A small image captioner, trained from scratch.
Data: trained on made-up waving flags, 97500 training examples, 25.2 epochs.
Rows from block 8 of the image encoder, named by matrix and row number. Rows with one number belong to one neuron. Each number is 128 + 24 x the weight over its row's rms, rounded and kept within 0 to 255. All counts start at 0. After the name is the row's rms in percent of the matrix's.
# fc1: MLP up (encoder.blocks.8.mlp.fc1.weight, 768x192), inputs 64-127
# fc2: MLP down (encoder.blocks.8.mlp.fc2.weight, 192x768, transposed), outputs 64-127
fc1.200 035 [114 108 114 117  99 111 120 110  98 116 135 129  78 155 124 139 128 144  90 147 134 121 138 159  86 169 147  91 126 125 127 143 166 132 112 100 116 103  89 160 155 156 147 137 111 126  77  87 140 161 145 142 142 113 102 129  82 139 143 188 158 140 157 132]
fc1.201 078 [114 142 121 102 117  98 138  98 120 120 145 103 174 135 157 146 135 160 151 120 135 105 126 124 120 168  94 113 144 152 138 142 141 179 136 122  89 102 137 139 131 149 135 132 104 115 112 102 128 150 122 139 150 139 135 143 167 161 163 124 187 144 133 146]
fc1.202 089 [123 159 128 154 110 183 172 108 103  89 120 118 134 122 127 145 122 102 115 156 111 137  77  94 122 118  98 138 131 133 127 147 112 127 104 149 128 139 103  90 103 117 136 109 123 145  98  97  98 148 114 122 146 105 159 119 150 123 146 111 140 123 117 118]
fc1.203 091 [104 127 123 163 144 100 107 112 129 138  90 148 153 114 174 153  94  91 153 129 145 111  68 100 139 144  91  84 184 101 128 172  84 144 110 127 104 152 103 154 165 142 126 123 129 134 128 140 140 110 157 109 137  71  55 161 143  95 113 173 143 131 130 137]
fc1.204 122 [120 130 148  89 122 157 134 129 150  83 146 100 161 155 105  97 120 121 105 148 133 104 164 118 131 145 149 119 143 114 116 136 114 115 122 111 145 133 116  90 132 121  76 133 144  97 138 113 192 119 121 103 159 116 136  93 123  94 120  86 111  63 121 103]
fc1.205 110 [120 135 131 102 148 105 104  77 110 187 147 118 115 156 121 108  97 102 147 118 143 162 125 115 127 156 121 128 109 114  97  98 113 138  76 159 111 127  92 121 154 121 140 125 144 119  89 126 149 152 150 179 106 124 120 136 102 123 129  96 106 134 107  89]
fc1.206 026 [127 116 103  84  84 112 134 130  89 121 140 140 124 148 118 134 113 128 134 121 142  98 140 127 112 153  81 129 101 105 131 186 146 151 157 125 133  84 142 142 114 139  82 178 120 139  84 118 131 147 140 140 166 120 153 117  99 178 122 145 174 120 122  84]
fc1.207 100 [160 116 130 189 115 119 169 114 108 148  87 127 122 131 172 137  98 112  99 140 193 166 169 114 136 148 148 146 167 128 115 126 152 118  92 157 105 143 106 101 115 115  90 153 154 114 120 136 138 102 124 137 150 116 130 105 116 140 195 101 118  96 137 158]
fc1.208 087 [126 103 101 106  81 131 161 133 117 165 116 143 113 132  88  99 116 133 138 146 139 127 106  88  91 126 107 136 138 151 121 142  90 141 136 156 146 140 116 115 113 140 111 162 118  85  99 115 125 157 113 107 131  83 108 156  97 172 164 119 155 118  91  86]
fc1.209 112 [141 147 160 111 100 112  79 128 152 122 108 131 156 175 114 120 136 108 189 122 151 122 129 117 141 158 135 125 148 108 135 155 159 118  89 131 166  90 115 168 147 167 125 113 148 148 130 120 166 141 134  95 138 121 150 106  93 122 118 120 126 125 121 124]
fc1.210 112 [121 107 117 106 123 111 133 165 165 134 153 130 118  92 150 135 131 125 134 134 151 134 143 134 160 157 121 142 113 136 140 106 116 139 139  88  79 185  88 110 132 116 129 110 129 105  91  75 150 122 150 156 137 152 119 174 124 131 106 123 120 168 121 130]
fc1.211 103 [125 112 139 153 104 129 140 137 109 125  74 110  84 106 134 133 170 162 123 148  97 132 133 122 194 197 124  97 143 142 133 140 118 161  80 139 140 143 130 163 165 135 111 146 117 141 128 140 105 140 154 134 148 104 121 143 127  98 129 117 133 150 160 119]
fc1.212 078 [122 146 142 113 147 133 123 136 148  79 140 144 138 145 123 127 100 148 144 149 146 131 170 130  73 153 123  81 109 124 130 136 131 130 103 117 142 176 128 158 128 155 121 119 127 105 110 100 145 109 158 112 115  91 116  96  92 147 141 158 198 148 128  87]
fc1.213 014 [ 92 106 128 133  75 107  89 115 157 116 120 129 120 167  90 159 119 126 140 109 160 108 128 108 115 114  88 130 139  99 105 164 119 161 137 132 109 127 119 192 125 117 125 141  89 133 121 151 133 134 162 112 115 151 126 111  73 137 140 143 158 134 130  97]
fc1.214 115 [127 102 159 110  92 121  98 118 102 137 148  99 183 116 138 143 164 154 151 198 191 164 135 170 114 150 154 124 106 141 101 188 118 152 107 144 145 128  89  89 119 171 136 117 147 159 129 114  85 107 128 151 133 101  99 163 145 103 148 106 111 119  81  71]
fc1.215 099 [125 147 123 160 158 102 153 155 157 119 125  96 114 137  91 160 105 116 191  99 144 157 108 150 126  97 118 151 148 141 142 105 174 154 151 127 107 147 132 169 134 135 146 114  90 121 112 118 101 159 114 116 164 160 171 119 116 112 113 123 134 140 173 111]
fc1.216 096 [133 117 146 150 138 121  85 108 109 101 152 142 131 163 132 144 155 145 140 138 139 107  86 108  96 139 140  99 136 137 110 168 100 172 136 101 143 129 118 139 144 107 141 131  73 154 127 113 162 123 101 134 107 143 116 142 151 145  99 151 117 153 137 139]
fc1.218 108 [151  89 117 142 127 146 103 140 153 136 136 191 123  82 117  97 127 134 153 114 167 119 132 167 137 118 128 127  96 158 171 154  79 188 137  90 124 117  77 132 131 115 145 117  92 142 101 119 151  76 112 137 125 115 104 112 140 139 116 124 134 173 114 132]
fc1.219 108 [190 151  98 132 125 119 134 139 117 122 103 171 153 112 127 121 122 114 107 148 100 134 111 136 144 116 157 104 147 127 123 129 146 153  91 158 142 106 107  68 115  66 119 168 143 170 122  90 159 138 129  98 140  97 118 133 136 146  81 156 173 142 105 101]
fc1.220 092 [ 91 136 114 145 131 135 101 130 104 141  82 111  85 129 115 144 155 137 134 157 126 118  89 111 130 138 124 127 133 137 115 134 114 164 144 101 152 194 107  98 146 123  46 134 168 136 102  77 125 141 102 126 102 145 127 129 144 160 152 133 150 114 106 160]
fc1.221 101 [121 112 131 108 107 132 118 151 150  94 158  92 139 137 132 108 146 176 174 163 153 100  91 149 121 100 127  80 118 105  79 123 182 165 219 152 158 159 113 103 103 117  90 120 126  92 127 123 145 113  94  86 123  95 127 131 135 117 113 100  99 140 144 107]
fc1.223 096 [148 150 123 125 150 162 132  73  96 130  82 119 153 119 119 142 123 124 113 142 178 149 119 144  91 132 116 137 153 133 123 144 118  96 125  77 116 144 151 120 121  92 105  74 125 106 102 120 142 109 146  79 132 129 125 142 136 130 127 135 151 162 124 171]
fc1.224 103 [113 103 115 134 133 149 146 149 111 133 148  90 121  95 127 110 116 130  98 136 131 188 116 125 137 163 105 116 132 145  83 153 138 146 144 120 147 136 114 140 124 132 134 135 155 124  99 110 131 133 155 129 167 149 152  93 158 193 166 139 133 165 170 200]
fc1.225 111 [132 112 151 111 148 100 143  91  89 103 138 168 151 144 117 151 130 135 140 152  92 123 118 127 106 161 124  87 151 109 116 142 148  99 114 137 117 146 123 141 101 135 163 165 190 127  99 167 132 155 144 115 171 124 119 110 135 171 118 135 110 126 177 129]
fc1.226 053 [113 136  87  73 139  89 146  97 129  90  86 122 115 110 137 145 111 117 119 100 153 133 167 145 134 127  94 120 144 103 105  97 117 137 111 121 149 122 115 117 139 111 128 116  98 120 107  79  92 107 135 153 124 115 137 101 101 169 152 144 117 132 176 126]
fc2.200 035 [ 98 141 154 133 199  87 135 119 173 108 180 106 118 120 124 111 144 131 175 143 108 123 136 151 177 141 130 119 105 129 130 157 121 127 147 134 136 129 142 106  86 109 144 166 146  92 160 117 124 126 118 177  86  98 160 133 180 110  78 130 153  77 133 160]
fc2.201 089 [ 97 149 135 117  93 134  85 114 102 142  83 156 104 129 145 139 102 131  93 152 117 119 138 176 133  85 103 146  82 117 101 162 156 140 157 130 131 149  99 143  78 129 117 136 125 124 163 186 143 128 150 107 125 151 142 168  95 113 122 141 140 150 111 122]
fc2.202 086 [104 156 109 133 129 109 140 134 105 119 160 140 122 134 108 145  97  89 116 141  83 136 154 131 134 146 177 156 112 104 120 112 159 134 120 123  82 136 130 123 119 141 119 120 115  86 129 142 128 156 156 154 168 130 122 131 104 136 122 104 150  86 138 134]
fc2.203 102 [ 98 114 145 177 142 138 142 108 158  85 139 146 101 149 120 116 137 140 166 126 117 115 139 182 109 139 124 149  87 138 139 136 181 172 138 113 105  87 146 104 115 142 145 159  78  95  99  87 121 151 108 166 106 121 130 117 138 133 138 127 120 133 151 123]
fc2.204 125 [111 180 119 133  82 147 109  98 153 154 117 105 142 139 142 110 128 107 117 148 169 141 158  78 125  83 144 110 160  59  80 115 110 129 136 105 145 111 146  95 130 172 107 117 128  93 137 138 148 144 118 132 127 100 132 114 132  67 104  84 131  95 125 132]
fc2.205 114 [150 153 148 142 177 112 137 152 101 169 123 124 154 148 111 114 148 165 104  66 144 140 125  69 125 111 101 106 109  75 122 122 140  92 118 130 101 123 141 116 152 100 147 159 180 117 135 179 149 139 148 136 135 125  91 163 144 135 119 113 127 137 122 114]
fc2.206 024 [106 137 116 142 163 149 102 144 105 145 141 108 114 108 156 126 135 112 103 132 136 148 102 156 131  94 134 109 166 177 104 137 125 128 130 141 137 146 136 119 154 139 138 133 104  94 135 131 171  82 135 136  84 128 110 150 112  85 159  98 144  72 138 114]
fc2.207 110 [ 96 116 128 150 149 156 123 148 180 139 118  94 104 101 121 122 165 130 108 132  75 156 114 105 147 138 142  78 111 109 124  90 113 149 163 132 111 114 102 120 133 163 127 133 159 175 163  96 183 135 147 170 132 124  84 128 126 135 118 180 150 143 135  94]
fc2.208 089 [113  65 131  87 138 102 137  89 140 115 143 141 151 123 108 134 124 157 125 134 127  96 127  75 132 134  99 122  95 109 137  81 151 117 137 115 123 180 126 177 134 176 155 164 152 130 168 125 155 191 135 128 129 152 165 133 114 115 106 110 135 122 159 164]
fc2.209 111 [149 145 151 208 165 194 161 130 114 134 175  98 109  99  98 110 114  62 153 103 109 136 151 112 108 134 101 140 144  78 126  93 118 157 131 120 140 144 148 133 134 129 130 131 151 113 126 143 127 115  81  63 138 123 157 103  95 157 128 103 109 111 148 127]
fc2.210 115 [114 116 118  99 119 169 153 138  98 126 133 110 120 106 153  96 144 115 107 156 151 152 136 115 141 127 159 107 109 160 149 136  65 149 140 128 124 131 118  92 145 149 140 140 122 102  98 115 138  92  75  91 165 169 123 192 128 121  78 134 119  91 151 125]
fc2.211 103 [134 139 126  97 147 196 125 136 148 168 154  73  73 149 126 112 120 128 133 141 111 135 153 136  95 134 115 132  86 131 146 122 130 122 159 121 117 114 132 104 124 135 165 141 119  98 160 117 114 117 147 130 122 117 111 107  89 121 121 147 123 147 108 128]
fc2.212 094 [123 165 118 119 154 155 134 125  92 161 140 116 161 152  87 149 122 151 139 114 142 122  73 157 137 101 147 181 133 171 108 125 135  99 119 106 100 165 155 150 171 121 166 101 130 129 178 136 128 155 128 137 140 113 116 128  90 108 138 107 130 173 137 131]
fc2.213 012 [148  98 126 105 139 168 121 137 115 101 159 125 129 100 196 108 136  91 153 141 116 156  69 154 102 117 147 104 148 149 147 106 114 150 108 124 108 127 143  72 131 139 166 138 154 177 165 109 107 112 162 144 114 132 101 146 167 155 129 141 120 113  82  91]
fc2.214 113 [116 105 122 156 133 137 132 159 142 107 173 107 109 168 133 131 120 139 142 110 146 119 117 123 119 119 211  96 120 148 111 154 111 102 171 110 114 172 119  60 164 106 149 104  83 147 155 132 116 118 134 141  85  98 128 140 146 118 130  76 128 136  91 148]
fc2.215 112 [134  96  92  95 114 100 129 125 144 161 146 123  97 151 115  69 117 169 187 163 104 127 110 122 153 150 144 141 126 138 127 105 110 131 142 159 175 152  91  97 110 149 121 127 135 130 148 130 139 111 122 124 134 123 108 159 117 130 159 146 141 131  95 118]
fc2.216 095 [134 117 108 136 141 131  99 144 154 149  84 135  82 122  84 121 156 182 165 143 111 109 134 132 140  79 168 149 109 106 162 181  92 143 144 101 140 130  91 108 141 126 102 131 106  86 153 139  99 112  92 115 118 141 129 152 168 146 141 133 111 143 158 163]
fc2.218 120 [116  93 133  98 104 115 134 126  98 149 105 126 148  74 175 135 164 122  97 177 114 156 134 130 106 116 145 128 126 137 129 172 136 143 109  83 140 119 117 122 137 161 139 184 144 118 146 192 161 130 146 102 172 120 138 140 120 108  79 138 127 146 152  98]
fc2.219 108 [ 86 122 159 165 150 164 149 127 147 154 119 112 116 110 125 128 104 137  62 145 156 126 108 112 100 135 141 132 143 160 152 104 110 147 128 135  77  88 138  98 148 135 111 136 150  66 120 122 118 166  89 116 166 178 105 130 100 130 166 116 131 127 143 156]
fc2.220 096 [120 117 113  53 135 107 146 160 113  92 139 146 152 107 130 129 131 125 157 145 112 110  94 103 136 131  97 145 168 124 117 130 105 133  75  82 106 132 104  99  91  96 153 112 129 120 126 153 119 126 148 110  96 109 143 186 113  95 119 155 122 115 109 121]
fc2.221 106 [202 180 115 103 113 114 145 111 101 134 125 140 105 171 106 133 129 126 147 161 139 109 131 126 117 121 112 111 106 104 100 140  97 179 173 179 159 139 128 148 132  97 116 152 127 119 178  99 114 108 103 126  95 133 105 109 151 168 136 152 143 143 150 149]
fc2.223 105 [187 133 135 130 160 153 182 129 115 146 116 124 128 126 101 130 145 184 129  86  99 112 158 153 140 123 166 120 128 148 121  98  97 171 141 115 119 141 109 132 155 146 145  82 125 120 159 151 126 156 114 115 164  93 129 154 130 114 127  81 110 149 133 137]
fc2.224 108 [138 174  59  80 143 152 136 130 100 135  98  94 138 130 107 137 121 106 127 104 166 137 107 142 111 130  96 111 145 149 117  83 122 124 113 157 149 156 109 136 101 152 159 143 170 135 134 119 136 134 126 173 165 123 119 144 116 141 136 128 135 125 117 121]
fc2.225 118 [130 106 118 107 116 121 124 123 140 150 171 137 132  99 109  92 134 143 130 131 104  87 100 154 147 112 121 137 131 116 141  95 144 125 123 152 144 145 142 157 133 155 122 128 153 137 149 134 137 185 139  53 134 156 182 186 138 165 122 109 101 124 134 124]
fc2.226 057 [165 171 166 118 135 143 127 137 117 103 163  86 136 107 163 142 141 124 135  96 157 105 103 133 135  99 139 132 114 155 129 193 146 131 117 122  93 126 138 131 115  96 110 143  61 152 137 168 156 122 154 130 169 128 165 130 136 116 113  97  67 131 127 107]